Rows from block 9 of a small spectrogram diffusion model, named by matrix and row number. Rows with one number within an expert belong to one neuron, the router's apart. Each number is 500 + 40 x the weight over its row's rms, rounded and kept within 0 to 999. All counts start at 0. Numbers have three digits each.
Before each expert's rows are labels from the 100 clips, of 14848 (inputs lightly noised), where the router gives the expert most weight on average: "responds to" is what is common among them. Only what is clearly more common there than usual is listed. The data: songs of 200 made-up bird species, synthesised, often over outdoor noise. In brackets: how many of the 100.
# router: router (model.blocks.9.mlp.router.weight, 32x128, trained with AdamW), inputs 0-127
# up: expert up (model.blocks.9.mlp.up, 32x32x128), inputs 0-127
# down: expert down (model.blocks.9.mlp.down, 32x128x32, transposed), outputs 0-127

# expert 19
responds to: reverberation (75); text has "room" (75); text has "reverberant" (75); first syllable: buzz (37)
router.19:475461556508472547450492525464484507439489476441525507535566455481501526536551479452514513571585531468523474534584506508465488440523455510481473484492466453458561474561509447577501496478507428515513460501507521491489552405591472407556563512561521508473473473459509464421440463551523525530458535483488529477522451508520463472535482472478535518537522457578427482495572509478458524516560
up.0:568503464567499487624522491491555433419478507486510563568450495503473473459564514539520474532562410504546473454546479421498504468489496515519521565509525514442547517478534506503499488517542515510512542474477512491465575461490532480437521516467549474484573477532520520452531446512585533461458428525511460438424491473490522540496426546463477503492539500460454438486511491505485445528583
down.0:473491490526444502517471519450513493508373518533472532531510465555444485397465548431484509514454556490586511504444510481547458572540503473531543536548490524537469508544499490497549523509483473526465531486564533472510547469498428484478579489479474494447447474513440485540455487518476513488502460439566512487467470427532514520554470604455458478589549521487509437485510573544526499457475
up.1:492459546523543505525469475603484464477510557529516512469532420510440512476462485502425473485536478495484484513563486480504563446471494489537515522566493587456512517534531465563505424464489531512468527524536494513530505506516519486482558427424530512516435528472563579434439442543417460493463508514514568417475489535459400551570513494493431496476488531474467515505467528505563500490549
down.1:484470484458455512477422526512580497539585483554552533511537535446459516504467519474500506524469498491507408450513531515511437536459488522466472488483519483475474498483445433520469611553564538496479471501568561507488528493420462513521472479494447489527483515535466554572540559482496408454480558561552420474446478447435518560487473542509513538429499547509509471440508552454519508504511

# expert 9
responds to: high song (100); buzz (79); first syllable: buzz (54)
router.9:398438574489442537511503496527459560471405498451518527488523549467497483508542534478527453562477486474500462560517458530580533468473419495557469473508554453440563504521496476480526491454566529517465497460476482464460468473442516452538447526461471498539497502526471531482459497558600485605452481433511488552483494465481525481603511494577503477537496473517475556540488520541503522483501
up.0:540573441513459514491499467484505535568462533593500536500512560470506515415477477506470538521532535506513521506467488489544506482506525583471512525414496488490483501477461493484455507520510561472521481488376486577521457477525528451568437480501533418468483437565547471533559529450507458494468507582529469528463481544552526456475553511477487535466449496512514399427496519536455462574505
down.0:513501517538532467540466543516479530496495528455445461591462459540534514508495474537495474512448466482523542428487457552515472513492495453493541453493555574466566533471571517479560432461553439572451467447539475476478498453580437517541499523517462482556463483416540494500535445513545490521514439464480572496481502567551478499476452510419585543512482569476566504490503551483454530539522
up.1:489489484500511588555554449526439418454509511484502515533447515495501541505528525505569542504530456439452543496584539439496471489564496425529549512504394521428523463522486544488534474505560515534441463484520539507487544544502499551450566465512492472498544521445484507401471397483463493477451532519499518410479435508449491469472513456518496500484569522535508488540518520542482576538529
down.1:545504437563455454492448503475536530537505463463536494518570489545451498498484437490538483542536586532599498449476397555485545539579474525523454489545530476571560548486566468503465515455531533535489531491477487469519501432458471564546493560482445552521527502459493505510484504517569484457592447495444502517567554488529480478505456559497484530522411490493487570511531468517499480472502

# expert 25
responds to: pitch: low (100); steady whistle (90); first syllable: steady whistle (86)
router.25:499560489459452494514484473494547497564441535533523522532466443543489528596468493473474543468498503531431510488464541451511468559509537483446487466434517590485486439475528528472460542473492487522542495514438513498503475483521507491484462513475467423513562507485487447499552430509489562523538545488487428493476569481479495467545526461567480576405535432493587560509485611434525475494467
up.0:473568466527493577479462571536505523474458449518506553468445540428526437499523514560548443560477575556492507504508457518476498446581470436483466478605447519532461435472495532449518553554549526433553464506472492556540466495558476545489465432501525497459472469486473523501484545551507461506487475467484510539516574501480497532446603501483446515489491535488425462530530525449488483467520
down.0:518472469520522537425423444468452472447513490480478490476458482509487475464556492532537447507558462525489436435485451485596539479557516508503551480516541552520531473546444521485537536530535503463551415508525504560522501474484474567450412482488518528485532440501531479491423557488484510484528471474535520507585447494420491520501515512495519510539507548491455377518409474452489525477584
up.1:540481487464502516511482552515498511566458451502490548446475519479464456480496478570531490526489597463496530488511443578473491495548462453517448492523480552522382499475502470591474486486533517487475532505504489551469411526594537464405565544530473465479520531517550523467533505489485512494476466512513554388607503493495556511410507477474483475482471464511504479465548595510494492479502
down.1:457528446493525488553597541465527577371518523476472437513487518572467495501451409473475482525525518468487525474474432532539465460498528505475468428498449570570555508498401539483523477534455551520495531544466549475518541495511520537515414448552516488463439450496453494432485472506488485411482523502513452555452515523534523485499460513521470500492554541472457483499511470476450497456535

# expert 3
responds to: buzz (67); first syllable: buzz (67); steady whistle (59)
router.3:450459528496434494481487536524517539465519522486512553528602469467442479530526544493480472532521486528476452546565487519534510443501527567490451503479463493451527502577534440517469499459521469494490424558442532536525453468548477398557461431523511449523451432567538502442505509569533504570419537526539560502431495541485487499578579504545542494507492499496453452531499494489481513458550
up.2:451535506445464501472497412462485531517501522525425417530565473525560499553557505457468466508537532498493495497489444515410510476499490516486443545475525531488560564484552557497528469584532576513550488512481471513511552460472487593530504475509537469484382463503486558517450539436491432474532518495449456419514535531466470492494509520544542431511422515518516482494469536550518562476532
down.2:480503524458484477506488543449613510527518460454623515533481513524563515464457453552536528593529480497507510516495505518549515532490494504429518463495618425455451543469473575488506541543479508518596510470523526530466502544496487444441444457476493493488574574456458529480509472481502448503544539524495486528524455469535561525496490584427442535506509519491487527493497550512495467561493
up.3:491430555477459490481560519433444541496517502495572459451512461481525523508540484526474483424535587510500549525535539600460542461515491539424508445494472520460499468493564563572465483478454474492526506548546529503496549529532449488453551460474553543510509565479485510419443433490457463532469521499498535504582479600464434519479495510434428495548486547514540524496514479457459482486486
down.3:566483458532592482467475454584536435508498467564477476489412471443531516529554491482474512506535475477441544559530463496514498538414517582491495448552475512560533508495476496505523508560535443438454469509472538468459435547515527499492427488495472537566497477491489491469528493486521448531502521524470520485526470600445467509458582500619468500469476511478486558585449485523478506519520